config.yaml
model: "waveform VQ-VAE"
encoder_wave_channels: 64
encoder_wave_strides: [5, 4, 4, 2]
loss: "mse"
decoder_activation: "silu"
learning_rate: 0.0019
shampoo_beta: 0.95
final_lr_fraction: 0.1
Rows from block 6 of the encoder, named by matrix and row number. Rows with one number belong to one channel. Each number is 50 + 12 x the weight over the matrix's rms, rounded and kept within 0 to 99. All counts start at 0.
# convs0: first width-7 conv (encoder.blocks.6.convs.0.weight, 128x128x7), inputs 40-49, a 7 kernel for each
# convs1: second width-7 conv (encoder.blocks.6.convs.1.weight, 128x128x7, transposed), outputs 40-49, a 7 kernel for each
convs0.88:49 41 56 51 60 60 59 41 38 65 44 67 57 58 48 47 52 42 42 46 53 60 49 52 70 65 79 47 64 53 31 38 36 40 51 41 38 47 43 61 34 76 34 35 47 25 47 56 63 53 53 51 65 35 49 44 33 32 37 33 42 36 59 39 38 47 47 31 64 51
convs1.88:47 33 48 56 62 55 77 43 79 43 53 35 49 71 38 58 52 36 49 44 34 59 34 31 56 55 64 48 60 55 46 50 42 42 57 52 36 42 38 48 70 58 37 29 49 39 35 56 47 63 48 35 44 45 52 57 48 49 62 43 53 55 43 41 29 56 59 63 64 46
convs0.89:46 62 43 59 61 57 51 63 36 52 61 47 60 69 45 46 48 46 53 54 59 51 44 52 48 61 67 64 63 58 70 49 46 55 54 57 44 28 51 58 62 39 70 56 57 48 49 38 47 32 47 56 62 51 41 45 63 60 41 65 47 61 61 56 41 67 58 75 53 73
convs1.89:62 54 38 44 59 56 54 45 46 45 61 64 53 40 50 54 43 59 48 57 59 50 43 49 58 56 58 63 45 55 57 41 23 43 42 39 47 64 60 51 37 58 59 45 29 44 37 52 46 54 45 43 60 52 64 53 26 51 59 48 53 51 38 32 44 43 50 45 37 46
convs0.90:52 38 60 41 51 59 47 41 47 58 41 46 52 38 57 42 51 60 50 46 48 37 55 60 60 35 46 66 65 82 23 99 28 41 49 56 35 37 37 56 44 35 30 40 45 40 40 32 50 55 42 41 52 33 49 42 47 59 52 72 46 52 48 44 56 45 63 28 36 63
convs1.90:46 44 46 33 42 61 49 49 60 56 60 50 49 48 49 54 25 65 49 57 51 62 51 56 39 41 65 60 56 59 94 00 84 35 32 55 63 28 45 43 47 43 48 62 50 73 80 64 50 33 44 40 59 39 61 50 48 56 59 57 56 57 54 38 36 43 56 67 31 74
convs0.91:26 27 31 41 49 51 36 57 50 42 51 46 48 48 55 77 63 67 61 59 60 36 52 52 47 29 51 37 55 54 63 43 37 50 21 48 82 49 24 51 28 46 42 41 52 50 37 50 49 52 66 63 54 59 46 59 57 52 50 49 37 50 46 48 72 52 53 36 71 40
convs1.91:46 32 44 37 50 74 54 59 62 58 44 44 56 72 28 30 33 33 29 57 43 63 56 65 36 51 43 49 54 58 40 68 32 70 41 56 50 49 58 22 56 56 57 39 63 60 53 55 59 52 36 53 38 60 33 41 54 38 43 57 60 59 50 59 57 71 58 41 54 29
convs0.92:43 57 46 46 36 27 34 60 67 57 38 44 49 58 47 41 41 43 58 44 50 53 42 60 42 52 59 42 49 58 51 25 36 51 64 50 31 47 34 56 44 52 54 52 63 48 53 61 49 31 51 52 50 50 48 57 77 58 34 38 43 47 48 43 57 46 50 54 26 38
convs1.92:60 46 40 44 41 42 54 29 48 50 43 44 56 36 50 45 59 59 69 69 49 59 37 41 44 56 77 45 62 46 27 54 37 35 37 52 52 69 60 41 47 55 40 20 48 52 62 65 48 40 43 47 52 53 60 59 59 26 55 50 83 57 51 57 40 55 41 53 64 46
convs0.93:60 61 36 44 44 44 61 54 59 43 58 33 48 68 45 47 40 77 48 48 71 32 50 37 44 53 66 68 55 59 42 56 64 62 42 30 59 52 55 39 65 40 51 51 35 42 41 52 41 51 46 54 65 16 43 49 47 49 43 65 82 42 53 41 43 39 74 30 39 70
convs1.93:42 61 51 67 48 46 59 62 57 72 43 69 76 57 50 64 33 37 49 68 53 35 57 57 57 80 62 67 75 43 38 40 55 50 40 59 46 45 53 65 54 70 62 42 56 61 57 55 49 48 61 65 56 61 53 61 59 73 41 32 41 49 32 35 14 46 72 39 51 62
convs0.94:53 48 33 65 42 42 53 58 64 42 60 61 46 55 42 56 53 63 47 58 51 38 52 52 54 48 55 51 48 56 47 37 31 47 38 58 42 58 45 62 43 42 32 43 51 52 48 47 50 60 55 37 47 35 63 51 51 25 78 53 40 55 51 33 44 55 43 26 49 60
convs1.94:53 57 63 27 71 65 64 47 54 55 52 43 48 35 54 42 58 54 81 55 51 60 36 63 44 25 49 63 44 53 71 45 39 51 67 51 43 68 58 67 49 50 43 60 53 51 68 61 67 47 55 35 41 45 51 42 63 49 63 72 52 44 67 35 54 46 65 32 52 42
convs0.95:42 42 57 54 39 60 55 33 36 62 60 65 46 50 34 47 33 43 26 26 40 49 53 53 33 45 42 37 49 47 61 47 45 46 48 40 45 40 59 68 37 18 61 59 81 62 70 69 67 38 52 41 64 44 42 52 54 28 39 65 28 41 61 75 56 47 43 34 34 46
convs1.95:43 51 43 36 37 56 50 47 52 45 39 47 68 53 59 53 66 58 31 38 39 58 49 48 59 40 52 49 42 65 47 45 47 51 41 58 45 56 54 51 45 64 38 46 46 49 47 15 37 46 28 48 65 38 52 35 51 49 52 51 67 64 59 52 33 68 49 44 46 35
convs0.96:27 51 37 51 47 49 38 72 59 42 52 84 44 49 33 50 39 58 52 75 50 52 64 56 39 45 49 42 45 58 59 50 48 57 54 39 69 65 45 46 75 47 33 43 55 38 27 33 52 62 42 40 59 35 53 56 36 35 61 44 34 47 50 77 51 38 33 51 25 45
convs1.96:59 49 57 55 53 52 56 67 49 22 82 50 54 64 46 46 46 47 40 38 59 48 64 61 69 43 49 33 45 58 42 50 56 45 63 39 59 56 67 59 61 45 48 49 63 60 31 51 59 47 50 63 53 64 65 53 45 38 38 38 58 56 70 54 51 46 57 40 42 55
convs0.97:71 55 44 43 44 37 46 53 53 53 61 62 53 43 29 48 36 60 53 52 45 59 36 37 40 41 61 33 44 40 34 38 73 38 56 47 50 56 52 71 42 66 48 57 61 65 59 60 63 43 34 61 66 38 58 54 53 52 38 53 53 32 48 51 48 54 37 51 48 36
convs1.97:65 62 60 59 46 54 53 45 53 60 68 60 50 58 50 48 34 30 64 62 44 57 47 65 35 73 36 44 47 53 37 59 48 50 54 36 50 60 57 58 44 30 55 40 63 41 47 38 38 84 58 50 63 30 36 61 55 57 67 32 48 56 38 58 52 42 42 52 40 50
convs0.98:46 44 71 49 48 44 54 60 38 36 39 46 45 47 50 51 53 50 53 48 49 55 49 57 34 54 40 38 47 54 99 43 62 52 68 42 44 51 53 48 83 40 52 54 53 70 56 63 71 47 45 54 35 37 50 62 54 54 69 39 44 59 59 38 36 60 45 31 55 36
convs1.98:43 57 59 32 41 46 65 49 63 63 69 44 57 46 43 55 43 39 53 47 59 50 57 44 49 60 59 38 62 50 50 51 18 51 50 43 26 47 45 32 46 37 54 62 56 36 58 45 59 54 53 46 56 44 64 34 55 53 56 57 59 59 40 56 45 58 60 59 65 70
convs0.99:48 41 40 42 44 47 65 08 23 32 81 82 76 63 68 71 47 41 40 33 36 47 70 46 51 53 65 68 39 31 61 39 51 61 60 52 45 51 54 37 44 30 72 62 48 47 45 59 63 49 55 49 49 69 61 50 58 42 53 43 56 47 57 50 53 50 41 55 53 48
convs1.99:42 55 69 45 57 48 74 24 31 40 28 50 62 63 47 56 53 55 54 48 49 34 39 41 43 47 53 80 44 40 52 64 57 36 56 50 52 58 36 51 47 65 55 48 63 41 57 34 28 32 50 43 52 35 55 59 30 46 40 51 50 55 57 39 34 44 37 49 67 65
convs0.100:41 42 60 59 69 56 50 72 57 49 52 47 39 56 43 52 43 50 45 62 52 40 60 62 57 47 53 34 67 50 33 64 53 49 44 37 46 36 44 44 31 46 30 55 56 34 45 62 51 36 53 42 65 65 44 33 52 45 44 47 27 34 41 71 36 55 59 38 49 47
convs1.100:63 75 51 39 44 69 59 65 70 75 48 54 45 18 43 55 57 55 55 54 49 62 53 39 52 50 52 43 43 43 55 37 34 47 49 60 58 35 51 46 56 60 58 46 68 36 54 49 53 60 59 48 39 51 54 71 47 45 45 61 50 56 46 38 20 34 84 60 42 39
convs0.101:42 44 49 71 67 38 52 59 57 45 53 58 31 61 58 50 46 48 44 48 46 59 32 60 45 55 49 37 57 57 63 49 25 99 32 34 57 45 44 40 83 36 45 37 38 49 57 42 49 60 63 55 44 73 42 52 60 56 41 47 52 36 40 49 59 64 44 27 63 36
convs1.101:56 41 27 39 51 68 60 37 67 52 44 46 52 44 40 47 55 56 49 58 62 38 48 33 41 65 55 49 86 00 90 56 25 54 71 35 62 36 31 44 54 48 58 49 56 49 54 67 73 38 60 32 40 51 42 42 66 32 64 62 62 67 58 51 75 47 48 31 46 62
convs0.102:42 34 42 44 39 41 53 68 46 79 63 33 30 59 46 43 48 46 45 36 45 62 42 48 55 45 42 45 60 49 45 52 42 39 50 61 66 37 47 46 49 39 44 46 39 44 31 39 44 47 48 60 37 22 35 52 30 42 44 55 43 48 36 36 65 56 56 25 71 45
convs1.102:34 46 36 45 68 57 41 54 75 54 48 58 48 54 56 42 46 48 53 50 47 46 51 52 62 40 47 34 56 50 38 39 53 44 66 38 58 36 58 55 44 39 53 62 67 48 59 36 58 56 37 39 56 45 60 60 48 56 30 41 54 63 67 52 38 61 57 54 57 36
convs0.103:57 56 52 41 45 51 41 61 47 45 29 99 57 57 40 57 63 57 59 53 53 50 52 53 59 58 50 58 56 45 55 90 78 69 63 36 46 53 61 31 39 55 64 50 52 52 60 51 39 43 54 43 38 49 56 59 51 35 47 52 55 72 63 47 59 53 36 00 65 57
convs1.103:54 53 58 30 52 39 36 36 54 53 63 52 38 63 53 49 50 51 35 45 55 56 33 34 19 39 63 49 50 17 57 26 36 41 46 61 61 50 58 46 72 50 57 28 53 29 33 37 40 36 58 81 33 30 39 46 55 27 24 48 41 46 43 67 59 18 48 37 64 57
convs0.104:46 48 44 46 65 67 72 42 52 41 26 41 52 66 44 32 60 56 43 55 46 72 76 41 61 45 61 51 45 26 44 17 35 26 45 51 49 68 46 51 40 63 55 46 44 46 37 51 44 65 55 54 66 39 33 40 39 50 50 62 62 61 54 60 40 40 26 47 51 55
convs1.104:37 43 40 48 70 60 64 57 67 55 49 47 52 63 47 51 44 48 43 49 45 53 53 64 56 57 49 41 46 81 64 66 40 43 51 35 52 37 44 56 57 53 69 59 56 58 49 49 63 44 64 62 46 58 53 53 68 52 59 37 57 64 50 28 34 44 50 56 54 47
convs0.105:71 49 54 62 42 34 60 27 46 53 41 65 67 54 48 68 64 60 55 56 56 31 46 47 33 53 46 51 53 31 43 45 68 49 74 66 39 37 58 57 57 42 58 61 65 62 55 79 80 46 38 50 54 55 59 33 51 53 60 62 55 57 69 59 49 32 38 43 33 38
convs1.105:48 62 60 43 54 58 44 32 40 31 56 38 52 58 47 51 43 38 50 53 44 46 47 54 56 49 46 61 23 35 47 61 54 58 71 57 31 53 51 43 58 30 52 47 44 48 47 31 37 39 38 42 49 35 50 54 58 55 64 43 31 46 58 48 51 51 64 60 60 47
convs0.106:71 67 42 39 34 55 55 45 22 99 67 38 45 34 54 57 58 53 59 59 47 39 52 63 43 43 39 52 38 57 99 49 37 65 46 54 48 28 46 37 53 42 49 45 48 52 31 54 38 60 67 63 32 58 48 45 40 48 56 46 51 52 63 41 56 00 56 32 49 63
convs1.106:31 49 54 54 55 28 47 37 50 65 37 48 43 49 43 52 41 74 40 33 48 49 49 46 50 18 41 65 55 29 29 15 99 39 44 52 54 52 49 35 41 36 39 34 38 27 78 32 48 33 25 27 62 71 33 23 45 41 44 58 46 49 48 73 91 89 64 00 70 58
convs0.107:44 51 49 55 51 44 41 51 55 54 48 65 42 52 52 44 56 62 53 54 61 48 47 42 48 37 46 45 43 34 75 63 51 40 64 59 32 66 34 49 60 45 38 49 60 50 50 34 46 34 32 48 54 53 56 58 59 59 55 53 39 46 32 30 32 68 65 54 39 46
convs1.107:51 27 57 54 51 56 45 49 56 81 39 40 57 56 46 57 61 41 37 47 69 54 53 48 33 57 67 48 62 37 49 44 52 75 50 57 40 31 48 77 51 36 51 52 49 57 51 65 78 46 50 61 43 49 40 68 65 46 61 52 54 34 51 53 60 59 63 54 57 52
convs0.108:58 58 57 58 68 70 46 70 54 59 60 48 64 47 59 42 24 50 60 64 55 56 55 47 64 60 51 52 46 46 69 40 46 12 41 43 48 49 36 50 55 51 53 52 57 72 58 42 47 45 40 57 69 62 71 49 36 58 37 42 39 44 53 56 44 57 63 50 61 44
convs1.108:48 50 35 41 54 46 39 50 26 51 52 66 50 58 64 56 44 53 63 66 60 58 45 49 63 48 56 44 55 29 72 75 32 60 44 32 53 65 72 37 46 56 40 39 63 55 59 59 54 43 41 58 40 35 38 63 42 42 54 56 40 62 64 49 38 54 90 48 74 52
convs0.109:46 48 51 32 47 37 50 62 68 62 43 53 41 65 52 56 54 64 54 45 48 55 41 36 45 46 59 62 65 68 67 43 68 40 55 41 42 59 70 57 19 59 38 47 56 51 48 42 54 37 72 55 57 52 58 38 57 62 40 51 52 52 58 62 35 52 35 47 35 43
convs1.109:32 47 55 41 52 62 43 68 69 49 82 52 48 40 56 60 45 56 64 64 65 57 64 43 54 61 50 61 65 41 54 68 50 58 47 65 54 49 52 53 51 68 69 67 51 33 29 32 58 48 39 54 44 64 49 41 32 43 47 45 41 27 42 59 34 49 36 58 37 54
convs0.110:24 39 47 48 39 32 62 50 52 51 44 53 59 39 64 65 67 68 58 70 60 73 70 33 38 35 54 32 63 58 53 65 78 54 47 59 54 53 43 48 45 60 52 41 42 50 42 49 31 62 56 52 42 29 37 28 52 56 42 42 53 45 45 49 34 37 41 41 31 54
convs1.110:39 58 38 72 65 71 50 32 46 39 41 38 36 26 31 32 27 43 43 42 48 69 38 63 65 54 42 62 45 63 49 50 53 47 57 49 53 57 50 37 31 49 64 61 65 42 56 38 30 60 57 53 55 39 51 43 53 50 52 45 62 45 58 58 33 59 53 58 71 51